{
  "arch": "conformer",
  "model": "sound classifier",
  "dataset": "struck, bounced, scraped and rolled objects made by modal synthesis",
  "train_examples": 78125,
  "n_mels": 40,
  "hop_length": 160,
  "input": "log_mel",
  "spec_augment": false,
  "win_length": 400,
  "targets": ["shape"],
  "num_classes": 8,
  "norm": "layernorm_no_bias",
  "activation": "gelu_tanh",
  "mlp_ratio": 3,
  "head_dim": 64,
  "fused_qkv": true,
  "qk_norm": false,
  "inner_norm": false,
  "subsampling": 2,
  "layers": 8,
  "width": 384,
  "positions": "conv",
  "kernel_size": 31,
  "loss": "cross_entropy",
  "init": "torch_default",
  "residual_init": "scaled_by_depth",
  "optimizer": "muon",
  "muon_scale": "match_rms_adamw",
  "lr": 0.0026,
  "momentum": 0.9,
  "nesterov": true,
  "orthogonalizer": "polar_express",
  "adamw_lr_other_params": 0.0029,
  "steps": 6500,
  "batch_size": 128,
  "epochs": 10.6,
  "lr_schedule": "linear",
  "final_lr_fraction": 0.05,
  "warmup_steps": 320,
  "weight_decay": 0.2,
  "adamw_weight_decay_other_params": 0.05
}
Rows from block 3, named by matrix and row number. Rows with one number belong to one attention dimension. Each number is 50 + 15 x the weight over its row's rms, rounded and kept within 0 to 99. All counts start at 0. After the name is the row's rms in percent of the matrix's.
# v: attention query, key and value (stacked) (model.blocks.3.attn.qkv.weight, 1152x384, the v third), inputs 192-383
# proj: attention output (model.blocks.3.attn.proj.weight, 384x384, transposed), outputs 192-383
v.157 117:52 56 50 59 49 64 35 37 68 47 45 48 38 28 32 35 47 33 34 63 37 26 54 43 57 43 52 62 79 46 58 21 31 27 40 49 13 56 67 40 41 23 62 47 76 73 75 11 41 27 47 59 72 74 67 63 31 41 52 62 19 59 38 42 62 56 29 72 72 37 22 40 44 66 33 65 52 50 53 63 52 43 38 46 62 51 47 52 59 42 43 35 62 43 32 22 47 63 81 33 56 65 60 57 72 50 41 51 32 50 36 67 64 55 35 47 34 47 59 67 58 48 62 66 19 73 62 42 65 58 39 55 45 43 45 51 62 48 51 46 30 74 56 38 67 55 54 60 45 74 49 48 44 74 65 42 25 35 54 37 41 77 43 59 47 35 66 62 56 40 78 52 55 52 42 16 52 37 49 45 15 54 72 61 39 45 63 66 55 55 50 38
proj.157 133:73 71 61 25 40 64 73 43 47 60 61 21 96 49 54 68 46 51 73 58 57 67 40 52 48 43 42 57 40 61 58 57 46 78 53 62 69 58 39 41 46 95 74 37 36 47 48 63 47 32 59 29 48 61 28 22 52 61 22 48 52 47 56 53 46 41 70 59 34 56 72 70 18 42 56 40 52 49 60 46 45 48 71 66 43 55 36 54 35 48 54 47 63 40 70 57 48 54 10 77 44 28 40 41 17 49 49 51 58 56 54 55 58 46 65 32 36 37 55 59 59 45 58 26 89 29 50 60 32 44 49 72 48 51 52 34 35 61 47 56 57 65 53 74 39 35 51 76 61 49 55 76 58 25 61 05 61 88 56 53 55 47 68 42 43 65 52 44 53 60 41 50 70 40 52 80 43 32 41 47 54 58 32 26 35 39 38 43 56 48 44 75
v.158 092:67 66 43 54 64 38 70 52 48 83 54 49 53 80 47 32 54 49 52 33 46 44 41 50 35 56 44 39 54 39 63 39 63 41 59 49 65 42 63 58 66 56 52 28 35 22 67 42 40 31 16 87 41 44 39 24 45 74 73 58 26 26 65 42 41 59 45 53 81 53 42 66 54 23 48 57 62 55 30 27 30 34 27 49 45 25 65 66 40 80 84 69 44 44 45 68 59 65 46 38 29 84 64 60 44 41 51 39 90 42 55 66 60 60 50 41 48 51 38 61 84 58 47 41 74 43 35 22 63 33 46 35 44 50 50 39 65 39 30 40 48 40 57 34 46 78 67 61 66 36 40 59 71 47 58 66 33 20 72 24 57 48 75 48 59 36 40 62 59 54 66 42 52 29 36 64 67 27 37 31 83 46 71 74 42 55 43 45 56 60 46 77
proj.158 092:56 59 67 59 47 34 34 48 54 48 42 44 35 17 32 89 43 69 55 45 48 54 58 76 54 28 51 57 42 48 52 55 35 40 47 60 23 68 52 31 19 50 62 84 74 86 67 73 70 36 50 47 47 54 45 57 49 45 26 36 69 78 46 52 56 32 59 50 51 57 57 40 62 64 55 43 61 58 29 74 55 55 44 64 55 81 53 47 41 42 31 54 59 68 65 49 46 60 75 46 32 18 41 72 35 64 23 65 66 52 37 40 65 34 64 39 49 29 17 29 11 46 49 57 30 69 53 71 23 54 52 56 46 33 56 40 59 60 85 52 50 44 36 33 41 37 53 73 29 53 48 44 38 66 46 45 57 48 40 45 38 49 29 51 51 56 45 37 45 64 29 56 63 91 39 51 59 49 66 62 32 55 33 42 67 48 60 42 41 45 65 33
v.159 104:41 76 59 39 39 80 54 54 69 45 47 73 39 45 32 32 59 37 46 63 86 45 55 64 78 44 45 46 77 37 58 19 72 24 42 39 36 46 70 57 33 40 27 74 45 58 52 15 48 45 56 22 78 32 71 56 17 80 36 72 54 54 44 61 63 51 47 84 54 75 62 57 51 41 43 47 45 53 56 52 48 79 36 42 72 33 75 30 50 46 19 24 36 62 53 40 61 50 88 50 63 31 62 49 50 57 59 42 23 40 63 39 26 52 55 70 54 39 48 41 38 43 62 46 37 78 58 36 68 60 45 48 38 65 56 61 60 42 29 58 45 67 62 63 38 70 64 24 22 68 60 49 41 39 56 50 38 29 70 40 41 58 66 41 45 33 52 39 55 67 42 74 53 43 46 24 67 41 46 85 52 34 72 77 16 49 60 55 39 38 49 43
proj.159 101:63 41 33 67 53 61 53 37 73 53 27 54 56 62 77 63 37 52 65 49 51 46 53 16 24 28 51 32 42 61 53 83 35 85 76 44 50 25 71 50 49 84 72 29 53 26 18 30 52 78 61 91 37 48 20 46 71 27 63 26 40 48 66 46 43 22 41 24 43 31 38 57 38 53 60 60 66 47 74 29 48 46 75 58 24 62 32 57 47 60 68 69 72 18 56 56 27 47 25 66 53 48 45 61 55 25 39 40 69 49 53 36 57 34 36 36 55 52 58 54 85 54 53 21 73 18 56 47 46 40 40 37 49 44 55 59 36 52 50 57 56 43 48 49 78 38 53 61 95 36 49 64 41 38 60 35 62 60 31 61 51 65 58 37 31 64 49 38 57 55 50 36 66 50 42 66 60 50 43 40 59 49 36 34 82 29 40 48 46 61 30 69
v.160 119:26 77 59 51 46 53 42 36 48 38 21 34 63 71 37 43 08 60 27 25 61 48 59 42 92 29 90 74 71 32 43 70 19 41 36 53 51 65 45 48 51 48 51 52 60 68 25 72 59 69 44 37 31 46 54 93 40 53 65 47 47 27 40 65 52 37 58 79 73 26 50 44 53 45 31 45 36 34 62 77 59 67 34 43 60 60 53 44 49 38 58 41 47 38 46 19 01 30 77 43 53 78 46 36 75 52 57 55 52 44 74 65 59 58 44 32 54 56 65 52 24 51 43 41 66 66 35 22 36 48 19 61 38 45 67 26 70 53 30 71 66 55 48 59 67 74 41 49 52 55 48 39 35 51 52 44 46 47 43 70 52 37 75 27 68 74 79 53 40 17 35 53 41 42 48 34 51 45 41 54 48 28 65 22 52 51 59 49 32 52 27 40
proj.160 120:66 29 31 32 54 70 62 39 54 49 58 76 48 61 67 56 60 47 85 61 49 39 51 38 44 52 05 51 56 77 46 32 95 63 71 41 57 42 55 71 45 62 71 17 40 22 37 25 56 49 66 93 85 48 36 50 76 63 36 48 24 43 53 50 41 50 48 37 33 56 21 45 34 64 46 54 58 56 53 25 52 30 58 63 52 71 44 73 55 38 37 27 53 76 64 59 63 59 49 58 43 54 57 44 31 42 50 48 59 51 47 43 49 77 48 48 54 46 49 70 83 49 56 44 44 42 63 63 56 41 62 22 44 53 58 69 36 38 33 70 46 72 47 86 34 15 34 33 51 42 55 41 65 15 89 47 47 57 45 44 63 51 48 42 35 49 43 43 46 76 59 30 49 14 47 73 45 57 57 21 33 61 63 56 31 41 45 65 59 71 66 45
v.161 119:32 42 58 58 55 53 35 16 30 56 31 28 41 51 55 61 32 49 37 43 72 46 61 31 62 65 35 65 51 61 66 62 31 68 59 30 39 24 73 55 58 65 55 45 82 14 52 04 51 59 30 63 54 67 64 47 46 33 46 47 43 49 47 47 43 36 55 20 46 70 53 39 32 66 47 49 61 59 32 50 38 62 60 36 59 35 49 54 73 19 35 80 66 36 63 54 74 42 55 76 50 65 59 43 84 29 56 52 28 50 59 52 68 41 33 39 59 40 37 32 58 51 43 57 55 45 24 42 25 66 41 59 43 29 45 47 59 68 59 43 62 59 78 24 58 41 21 75 43 61 31 62 53 40 42 75 49 60 28 35 32 64 60 72 41 40 60 75 65 92 61 79 82 35 50 18 28 50 73 40 25 35 58 77 80 36 49 45 62 46 53 61
proj.161 119:78 50 10 65 44 58 57 60 55 65 49 77 76 46 57 50 62 40 77 64 12 55 47 56 40 43 53 57 42 51 58 76 46 36 34 50 47 66 31 44 37 62 54 29 26 99 61 68 38 46 60 55 31 49 53 40 51 67 40 48 30 51 39 45 49 41 67 70 45 48 48 52 45 37 49 30 30 36 40 56 47 43 63 59 41 85 52 45 61 49 32 53 11 53 58 45 37 44 48 54 55 48 37 73 47 70 52 46 52 47 48 45 60 64 94 26 47 55 49 45 58 38 62 41 58 47 53 56 20 48 61 35 31 41 32 51 31 46 37 60 63 39 63 32 34 57 68 43 73 55 50 40 53 64 67 26 47 39 81 56 52 35 63 32 56 63 89 45 42 05 52 26 30 30 49 71 62 38 48 32 59 36 63 51 41 59 45 68 60 34 50 23
v.162 105:47 62 85 62 52 37 56 58 39 70 54 60 39 44 74 60 57 60 45 52 50 73 55 44 26 69 63 49 57 49 35 60 39 37 22 49 48 55 14 47 46 64 30 56 77 76 75 42 79 52 64 47 33 43 52 54 58 52 64 60 67 33 58 27 60 42 35 70 35 41 00 76 61 54 48 60 57 22 61 34 54 63 39 84 39 54 60 36 62 26 54 80 66 60 40 49 52 71 53 47 70 31 24 40 50 61 63 66 58 40 61 41 56 32 63 62 26 62 23 69 20 38 53 30 67 78 49 66 63 30 25 55 40 61 61 80 45 37 36 43 34 41 41 51 28 56 70 54 48 51 41 33 36 61 49 34 61 45 53 83 54 60 43 28 50 52 17 28 52 51 56 65 27 69 42 75 59 62 50 77 33 35 63 00 41 59 53 42 31 60 58 19
proj.162 098:55 36 54 05 52 65 67 55 62 14 53 54 44 58 52 31 37 17 20 34 69 45 34 78 74 51 33 45 73 52 61 47 40 87 78 52 66 42 64 50 44 31 68 67 40 29 39 91 47 68 44 32 71 54 51 51 50 61 46 47 30 72 41 60 37 40 72 42 59 48 66 46 60 42 39 35 47 34 32 31 57 65 41 50 50 47 50 65 48 67 59 30 13 31 38 43 42 25 50 29 44 74 61 54 30 64 47 40 53 59 27 50 20 61 41 55 57 41 82 28 70 40 37 59 55 43 52 69 34 75 65 04 33 38 48 40 60 52 61 35 70 74 50 57 62 73 34 23 48 45 53 55 42 19 58 77 42 27 51 28 36 54 48 81 30 50 56 73 42 54 47 44 48 42 71 69 49 47 57 38 25 68 38 82 71 71 55 59 59 44 40 56
v.163 121:41 76 34 41 50 60 47 43 76 39 76 39 86 52 60 33 60 24 43 59 43 56 54 37 57 67 37 30 51 54 44 62 29 43 58 67 54 58 17 29 36 46 65 73 57 48 68 41 59 45 51 73 57 42 57 60 74 49 38 29 46 63 53 56 61 45 35 63 77 46 39 67 52 55 51 44 46 27 83 61 68 57 64 60 50 44 44 76 64 62 58 64 42 41 19 40 31 39 88 45 27 35 58 53 50 70 37 50 74 64 69 59 60 61 60 49 29 42 47 57 52 37 50 55 43 51 64 32 59 22 12 65 64 48 67 57 56 53 63 30 55 69 28 52 51 69 57 62 28 39 38 57 51 59 56 63 63 49 68 57 59 63 63 27 48 54 26 39 60 29 49 34 45 35 18 60 58 37 47 63 37 63 52 53 57 44 68 69 44 54 47 43
proj.163 125:67 66 76 39 54 46 70 45 47 42 57 47 45 47 64 53 58 52 56 52 47 62 21 60 65 46 62 58 59 51 48 24 59 67 58 66 59 47 69 66 45 56 72 27 37 29 45 67 35 28 58 29 42 35 23 44 18 46 23 63 56 36 59 35 40 39 53 47 48 67 76 42 34 41 53 78 46 50 37 41 70 26 43 52 52 65 40 41 68 50 58 36 63 75 91 55 78 64 41 58 61 53 34 63 41 52 55 68 70 26 41 44 46 51 42 50 33 24 56 77 66 50 53 35 71 44 54 58 60 74 82 33 45 58 59 34 42 49 47 54 64 57 65 79 47 33 48 57 75 56 64 53 49 17 93 31 55 68 42 52 55 62 56 46 49 73 99 62 39 89 62 67 60 40 58 41 49 45 33 59 34 52 24 50 16 57 38 36 71 65 45 54
v.164 121:29 75 74 33 40 57 69 36 43 75 34 36 78 19 74 36 67 33 34 56 44 43 76 53 85 53 32 44 44 39 28 32 40 45 48 63 41 44 24 51 70 63 53 65 63 63 41 33 53 66 52 57 43 32 74 44 80 87 29 42 37 45 49 64 58 56 49 82 40 45 65 74 50 31 66 46 48 51 59 39 56 68 36 26 44 30 25 42 26 44 62 59 59 55 31 43 61 56 76 44 46 27 63 54 51 55 47 35 69 37 57 25 41 72 66 51 52 52 75 34 53 43 29 40 65 65 61 35 42 34 42 53 66 58 54 50 49 42 58 64 49 52 28 68 53 60 57 61 39 25 46 56 32 48 54 77 63 64 55 37 58 52 46 50 55 45 23 30 39 77 52 92 51 37 41 39 67 50 58 50 80 60 36 57 63 53 51 34 20 41 55 43
proj.164 111:64 36 54 68 62 54 52 62 58 48 62 42 29 81 41 58 37 56 83 53 50 40 37 44 25 25 57 20 45 64 56 69 43 69 51 72 18 38 97 45 42 24 60 37 51 55 76 41 86 30 59 21 56 57 25 79 06 40 52 60 53 54 31 58 42 25 31 30 46 58 51 36 58 79 27 75 53 41 33 47 70 34 53 50 61 50 46 44 53 42 47 32 38 24 77 53 59 57 37 55 47 65 30 50 47 39 67 53 73 59 42 50 41 57 55 62 47 41 30 36 34 59 60 64 53 58 31 66 31 53 56 44 35 43 30 38 56 34 56 47 61 43 60 63 66 67 34 45 65 56 45 38 51 42 87 39 47 44 37 50 52 44 43 36 59 61 75 59 33 32 34 49 62 15 64 58 79 32 49 48 28 60 54 60 32 31 71 43 59 65 45 45
v.165 103:52 46 64 19 45 50 70 50 46 57 43 50 47 47 45 25 49 48 34 56 52 74 57 30 25 58 41 91 74 21 45 50 51 54 47 40 32 54 43 63 39 40 58 46 52 61 81 57 43 61 24 73 46 52 42 53 32 68 58 46 60 47 52 39 08 47 39 54 40 60 36 62 41 46 45 58 54 54 75 26 75 84 39 66 55 53 54 26 76 29 48 86 38 39 31 59 68 58 85 42 48 57 64 63 66 56 49 38 54 33 14 60 58 61 59 57 43 46 15 63 65 54 45 22 68 28 44 51 66 34 14 57 48 64 24 70 67 37 58 71 44 46 30 40 36 74 28 80 21 68 52 36 53 43 71 63 57 31 51 38 36 74 45 32 40 61 64 52 35 28 53 78 47 15 40 57 58 41 49 49 65 19 58 42 47 53 54 43 46 24 52 25
proj.165 101:69 60 56 50 69 66 62 57 43 44 61 52 61 36 44 72 42 41 54 32 26 22 47 81 66 18 54 18 41 66 36 54 43 39 45 74 54 21 54 36 58 25 35 54 49 76 24 23 76 41 62 45 35 76 64 65 59 44 61 47 37 87 54 28 62 49 46 55 60 65 60 44 69 43 46 52 62 49 35 34 46 62 32 36 36 66 59 49 50 44 38 28 54 66 56 49 64 45 41 54 48 29 30 47 18 41 44 54 60 58 90 35 50 44 47 41 42 58 79 41 63 50 69 48 32 67 62 32 30 58 63 06 34 43 60 40 57 74 26 55 67 68 65 40 47 32 72 27 58 46 46 38 40 44 65 58 39 40 47 69 56 26 62 58 57 51 62 42 44 61 59 32 44 67 51 57 39 53 65 56 18 79 51 63 77 50 46 38 59 52 15 47
v.166 098:76 41 49 58 50 26 60 35 45 37 46 57 43 41 57 50 46 34 86 63 46 71 55 60 25 49 37 01 64 59 42 37 24 55 36 26 55 44 63 50 48 82 54 38 55 42 40 61 35 50 51 36 60 45 64 24 30 39 41 59 65 57 32 60 67 40 66 24 30 60 40 69 69 62 46 41 45 64 30 47 62 33 56 26 60 67 56 42 44 55 71 62 54 48 54 33 55 28 21 41 62 67 43 69 47 58 34 71 59 25 43 43 25 56 30 27 63 48 85 45 50 48 66 60 44 34 49 29 59 39 46 45 29 34 58 23 32 60 79 36 30 60 44 56 56 54 60 27 84 42 37 73 40 44 47 86 57 63 73 60 77 45 54 75 49 43 65 24 51 63 69 31 47 76 62 49 39 36 60 41 24 69 27 90 67 49 40 52 41 70 33 80
proj.166 100:43 51 10 91 69 52 45 54 55 63 60 42 44 46 12 44 66 73 43 80 45 17 69 34 52 67 53 80 40 42 57 49 47 50 56 48 49 60 27 41 55 16 48 60 45 34 58 41 42 64 50 62 60 53 11 53 42 54 28 19 49 47 48 64 23 45 51 62 59 55 43 23 28 61 60 52 50 46 67 70 52 48 62 61 54 39 65 56 44 47 32 33 47 61 76 66 37 81 66 76 64 42 66 28 62 41 59 33 47 50 58 67 68 50 61 37 46 50 23 60 45 50 30 61 41 21 58 81 49 73 54 72 64 76 46 70 48 61 34 54 50 52 39 42 54 62 49 65 27 62 62 57 48 71 26 46 48 46 42 21 46 63 31 27 57 58 33 45 52 68 36 59 56 34 48 29 73 74 61 42 76 20 72 31 36 53 49 71 68 34 74 28
v.167 110:58 60 49 26 44 57 43 69 61 24 50 55 37 67 79 59 70 72 49 45 39 49 59 67 40 42 53 46 44 61 35 49 40 40 53 42 57 41 41 35 71 70 65 93 48 52 48 57 73 54 60 29 50 62 49 67 68 48 42 51 53 48 56 54 15 46 78 54 68 34 88 42 46 56 62 60 47 36 42 47 47 57 50 22 35 50 49 64 24 65 46 46 35 45 44 40 29 27 45 61 37 19 26 68 43 61 84 23 71 57 40 44 55 68 58 37 79 37 46 51 34 40 44 52 50 56 51 41 58 30 29 42 39 42 37 52 79 37 50 70 55 40 35 45 58 35 56 52 40 37 65 57 44 40 57 22 45 47 53 52 49 32 48 60 45 32 54 34 54 36 69 30 48 58 63 75 88 60 39 68 54 78 37 47 55 37 58 73 38 55 45 66
proj.167 098:21 32 39 84 63 49 59 33 53 72 64 41 50 34 26 54 31 49 48 55 59 36 59 37 54 57 72 16 39 53 54 39 60 40 66 71 65 59 58 76 49 37 16 24 33 24 34 32 32 63 45 59 39 31 62 72 35 46 51 30 55 42 70 58 82 58 19 37 15 38 27 51 54 63 49 47 51 54 65 44 69 59 46 48 83 40 55 59 38 45 64 52 56 56 46 43 79 59 57 19 59 68 44 45 56 51 54 75 58 30 52 29 30 36 29 57 57 57 64 45 62 67 53 51 60 51 39 39 64 52 54 54 75 67 49 42 48 44 78 31 38 56 40 52 56 64 45 16 49 50 44 51 57 72 48 61 75 47 73 49 58 63 14 26 63 59 53 64 45 75 23 77 36 68 56 36 39 54 41 48 67 52 64 80 66 49 59 23 30 53 55 64
v.168 103:50 41 68 51 57 58 56 30 16 48 39 62 69 68 37 45 82 20 52 51 50 28 21 29 63 67 44 35 55 40 59 38 49 26 67 60 60 50 88 43 50 39 57 14 70 33 38 45 57 41 46 54 51 54 68 54 75 39 57 48 58 45 52 46 34 43 61 48 72 46 46 30 57 07 57 52 64 23 30 70 49 40 67 40 38 64 59 37 63 47 60 57 67 88 69 65 75 50 34 35 29 31 43 63 46 57 64 90 66 34 65 47 32 73 28 61 36 37 53 66 65 66 32 64 48 64 58 31 59 57 76 42 41 44 59 63 40 43 39 25 09 38 52 45 60 49 65 69 41 48 43 62 29 59 67 40 55 41 45 45 53 64 46 54 40 50 57 71 70 67 34 56 48 70 41 67 60 43 42 16 56 63 25 43 73 65 52 65 55 48 47 52
proj.168 096:46 83 61 28 44 36 47 95 65 53 46 30 57 44 54 52 42 56 40 39 43 65 58 81 64 62 72 67 33 48 57 48 46 70 43 32 52 74 42 51 59 75 51 72 47 64 99 58 11 44 55 03 31 45 51 76 24 59 30 60 45 45 27 61 51 31 67 54 33 40 67 66 67 67 30 37 37 53 50 47 52 50 50 49 54 50 55 69 24 53 55 50 36 31 69 30 42 44 53 48 39 58 74 79 27 56 36 23 50 54 61 55 57 52 54 50 58 36 35 31 29 30 51 61 77 27 40 53 20 40 41 51 59 56 45 59 34 61 53 45 71 45 47 64 54 74 56 46 56 32 52 43 50 61 52 38 32 39 42 45 40 64 44 69 50 27 32 50 47 55 52 53 45 39 54 41 70 46 46 79 65 38 35 57 03 48 41 61 43 28 68 67
v.169 101:38 63 55 22 71 65 44 40 51 25 49 42 26 46 49 47 46 60 74 52 52 38 75 26 66 50 35 46 79 53 45 62 44 38 71 39 48 41 40 36 35 33 47 66 50 75 54 33 72 38 42 65 60 44 78 33 40 54 32 71 49 56 25 49 28 46 64 51 57 45 49 59 72 70 58 36 88 20 65 60 16 63 65 63 53 69 58 52 31 33 81 37 59 43 36 35 16 29 68 57 66 36 36 51 73 37 72 39 64 44 37 62 85 41 35 29 60 53 47 42 59 59 60 34 55 65 51 63 44 54 33 75 52 57 29 51 50 57 76 89 18 60 74 45 48 58 59 44 06 61 64 68 46 53 43 36 84 46 50 26 51 70 26 68 41 52 58 31 58 59 54 34 63 36 43 46 42 50 72 34 66 29 40 56 47 32 73 76 25 51 43 59
proj.169 103:56 43 33 49 58 50 68 40 34 62 40 55 68 38 36 68 39 37 49 72 72 72 19 63 46 43 74 58 39 53 55 24 55 57 31 36 70 22 62 75 83 67 56 16 37 43 41 39 33 52 29 42 44 56 56 67 34 53 59 35 25 46 41 57 89 46 61 41 19 41 50 40 19 39 29 61 38 55 54 37 43 39 51 34 42 35 52 49 27 52 48 48 58 49 80 62 75 66 38 65 24 53 61 32 40 60 26 44 53 27 66 40 59 45 54 45 42 35 68 42 76 45 55 62 63 30 57 51 53 53 41 54 68 35 55 65 50 65 29 34 55 56 39 76 51 25 36 38 59 40 48 34 68 47 48 64 56 66 63 76 46 48 52 08 65 68 58 72 51 75 46 61 46 68 64 43 39 48 38 27 43 39 71 43 54 88 43 26 72 55 37 63
v.170 102:58 29 47 78 70 54 43 72 37 38 44 63 20 65 71 65 70 62 28 53 55 53 50 71 14 94 64 72 61 56 70 41 75 54 27 68 45 28 36 43 39 37 43 37 51 25 51 68 41 73 69 26 38 72 56 76 59 43 80 56 34 61 49 48 27 52 48 61 54 64 49 53 51 43 40 64 73 69 42 59 33 40 52 38 45 63 43 66 52 61 24 60 53 67 60 55 43 84 36 24 41 54 63 28 54 50 59 47 28 61 76 45 48 31 50 82 56 45 51 57 56 44 49 54 53 51 39 42 64 47 57 46 51 55 38 43 56 58 23 53 79 52 33 55 37 34 40 67 58 10 17 40 63 17 45 37 46 31 40 66 32 42 33 52 61 69 34 65 26 53 38 29 61 75 68 67 32 66 47 60 43 33 45 59 72 65 58 51 58 58 48 51
proj.170 103:29 71 71 35 38 41 48 52 57 55 64 30 64 45 58 26 39 31 52 63 64 44 57 55 56 60 40 28 28 45 40 53 39 48 74 58 45 96 60 43 66 50 33 80 65 60 55 47 73 42 69 82 83 39 58 52 81 49 78 14 78 30 66 63 67 54 42 48 45 34 52 42 74 59 36 23 73 62 60 57 56 59 48 58 68 44 54 38 63 42 49 30 48 55 05 39 42 21 65 68 60 54 26 46 41 33 72 51 65 62 28 74 15 65 41 41 46 55 64 64 31 45 43 52 24 84 56 43 25 61 54 52 39 43 60 24 43 38 78 25 23 49 66 24 63 66 63 30 50 67 56 53 32 63 33 44 42 42 56 46 40 60 39 77 33 30 73 27 42 29 53 68 47 37 31 61 56 38 48 50 56 62 55 62 56 36 61 56 51 46 65 68
v.171 106:41 55 51 77 76 50 52 78 47 73 32 25 07 55 48 47 65 43 19 45 40 12 52 49 30 21 28 57 51 67 61 44 66 09 47 63 46 22 79 59 46 39 46 52 61 24 66 00 61 61 40 35 39 76 55 13 41 62 41 45 30 63 68 43 17 52 33 31 50 70 53 56 42 55 60 55 69 41 19 30 53 62 50 35 38 51 54 22 63 52 44 37 54 86 51 58 80 90 53 72 63 24 35 60 53 38 68 79 61 60 46 58 56 52 42 59 28 46 60 35 52 49 64 27 57 53 61 41 34 60 52 47 59 57 37 46 47 54 34 29 44 65 66 44 60 34 64 72 25 68 49 47 53 40 58 70 44 50 51 53 45 65 61 58 33 53 54 64 61 83 62 57 47 55 50 36 41 59 50 37 56 48 44 38 73 45 74 66 75 39 54 63
proj.171 104:54 63 50 53 37 62 55 48 51 49 46 60 90 50 37 64 31 46 63 35 41 78 49 49 42 68 69 54 43 61 75 68 34 54 55 54 47 73 36 54 64 85 72 63 59 72 47 61 38 57 59 69 48 09 45 77 67 29 54 67 46 47 45 63 71 35 71 50 40 26 54 65 75 48 46 34 37 50 67 50 38 57 46 69 60 68 30 38 25 63 46 66 48 01 31 49 23 39 39 56 54 87 36 41 38 74 42 45 45 60 66 66 48 41 48 46 58 51 31 45 23 61 18 60 49 59 54 55 35 61 68 61 54 50 41 33 37 44 59 42 53 55 28 51 35 43 74 44 60 47 47 49 51 70 39 32 45 48 50 44 50 54 59 62 68 17 22 56 17 06 50 52 54 40 37 71 57 45 32 18 70 46 37 63 34 65 31 39 32 63 65 42
v.172 097:27 54 48 74 40 64 07 41 72 29 21 62 56 73 35 55 69 34 42 37 47 59 51 40 56 68 48 50 43 62 54 64 43 55 74 44 40 27 34 32 53 54 46 67 72 69 55 49 64 27 38 49 69 69 58 70 44 27 65 72 54 56 37 36 43 67 61 66 36 30 73 16 60 62 37 74 47 42 45 80 62 57 63 70 70 47 39 57 50 17 61 51 63 42 53 45 52 43 50 41 42 75 39 46 59 45 45 02 52 58 54 26 53 60 42 38 56 65 54 87 54 47 51 84 58 54 70 26 42 58 54 55 54 48 47 19 50 85 68 33 53 55 57 46 69 45 46 60 43 41 28 55 45 59 58 07 29 38 50 36 56 35 48 57 77 44 55 60 33 24 43 43 68 45 55 57 60 60 48 75 36 31 63 45 58 41 19 55 30 29 43 56
proj.172 089:55 69 34 19 62 40 60 45 49 74 73 36 62 52 48 64 49 47 49 75 71 59 58 64 58 48 68 35 71 49 36 42 74 62 25 54 65 85 42 54 43 71 56 40 33 43 71 64 39 62 76 60 32 54 41 47 49 72 24 24 54 35 71 30 46 52 63 50 65 33 20 83 37 64 54 58 64 45 69 58 55 38 38 52 31 29 64 76 56 66 16 50 39 50 33 36 48 46 64 59 34 46 54 61 35 74 66 74 57 32 46 56 60 52 77 35 44 35 57 41 58 49 85 37 37 43 22 82 44 52 32 42 35 43 36 70 48 28 38 49 27 70 58 55 71 71 46 38 66 64 49 50 43 25 63 46 38 41 51 65 40 40 65 57 24 73 58 59 76 48 40 37 44 55 39 59 41 50 74 39 63 55 49 53 42 53 52 65 40 40 63 30
v.173 113:32 72 50 64 32 54 66 54 57 43 66 57 39 38 43 36 55 50 33 50 56 41 51 49 82 41 64 40 91 49 56 30 76 31 64 52 34 37 62 60 53 38 30 65 57 44 77 36 56 97 30 43 56 50 64 48 36 72 56 62 64 46 45 64 67 53 64 61 42 78 56 77 61 49 37 50 62 61 36 43 50 35 49 46 39 53 47 33 61 42 44 43 24 95 48 57 84 69 90 63 57 31 48 50 43 45 49 54 35 29 30 46 46 58 62 82 67 31 65 39 45 45 70 51 57 46 40 54 35 59 36 64 26 69 54 74 59 37 28 30 57 65 71 53 48 61 63 58 61 68 24 41 50 17 54 63 52 57 43 45 38 63 69 45 39 60 55 67 42 71 16 71 24 38 56 35 38 26 50 33 68 31 20 64 56 46 66 26 67 41 45 66
proj.173 105:69 44 44 44 52 55 34 52 53 51 36 73 52 54 74 39 46 57 70 43 57 33 50 45 22 58 17 84 29 67 86 58 38 29 48 59 56 50 47 51 60 61 69 41 59 39 28 21 53 49 56 74 49 50 33 68 75 39 37 43 29 78 53 36 28 40 46 38 44 50 54 34 57 18 59 51 49 34 38 61 30 55 47 48 46 57 46 47 50 56 69 44 68 23 54 50 47 26 32 58 50 74 60 46 49 37 44 52 53 45 90 43 66 32 31 27 41 75 38 50 57 37 17 33 26 53 74 42 42 49 64 37 56 55 47 38 24 55 56 71 62 46 51 38 46 26 34 41 56 43 69 53 46 84 74 73 49 66 31 50 52 38 59 40 54 65 44 35 44 34 99 46 65 50 49 47 38 71 41 53 73 44 40 21 52 51 56 66 49 56 39 32
v.174 099:63 68 40 41 37 65 62 56 47 30 67 33 32 69 51 62 50 49 58 42 65 39 32 43 37 65 51 48 76 63 46 48 57 67 40 65 44 28 49 52 53 72 39 84 61 40 49 42 53 67 48 37 39 36 33 62 54 41 39 83 52 58 47 34 53 58 47 44 25 63 33 60 54 77 27 54 58 50 55 42 60 83 53 41 52 16 56 59 59 67 50 57 49 51 51 23 28 67 72 47 56 33 42 37 49 60 73 37 72 31 67 10 47 40 56 61 36 46 40 51 30 50 89 77 48 64 76 59 49 53 60 54 53 59 57 59 59 53 31 40 75 78 75 36 28 43 60 21 46 55 44 48 62 67 35 58 21 47 73 46 54 40 65 39 53 51 19 67 44 46 92 42 62 42 45 62 47 84 54 65 44 44 60 25 34 34 44 42 25 65 68 65
proj.174 093:47 46 57 67 54 61 52 51 73 46 65 66 47 50 59 38 52 40 10 33 37 51 73 44 65 39 32 23 25 52 44 52 52 54 53 55 65 55 48 51 36 58 69 48 42 32 48 68 73 62 39 99 69 59 39 45 44 60 52 35 51 25 65 75 63 27 51 41 75 33 28 35 41 35 56 66 55 31 32 60 36 43 55 62 67 70 49 41 41 67 46 36 21 53 17 73 58 22 30 51 76 91 47 52 59 67 50 61 38 62 32 50 33 35 57 28 72 51 49 49 52 59 34 30 40 55 40 65 50 63 44 37 52 58 29 36 45 41 65 41 30 32 37 50 56 43 51 51 63 18 44 63 46 33 83 63 43 39 53 55 28 55 58 73 61 69 49 58 70 55 29 39 40 35 42 52 57 55 58 42 65 48 47 90 76 60 44 65 65 48 45 35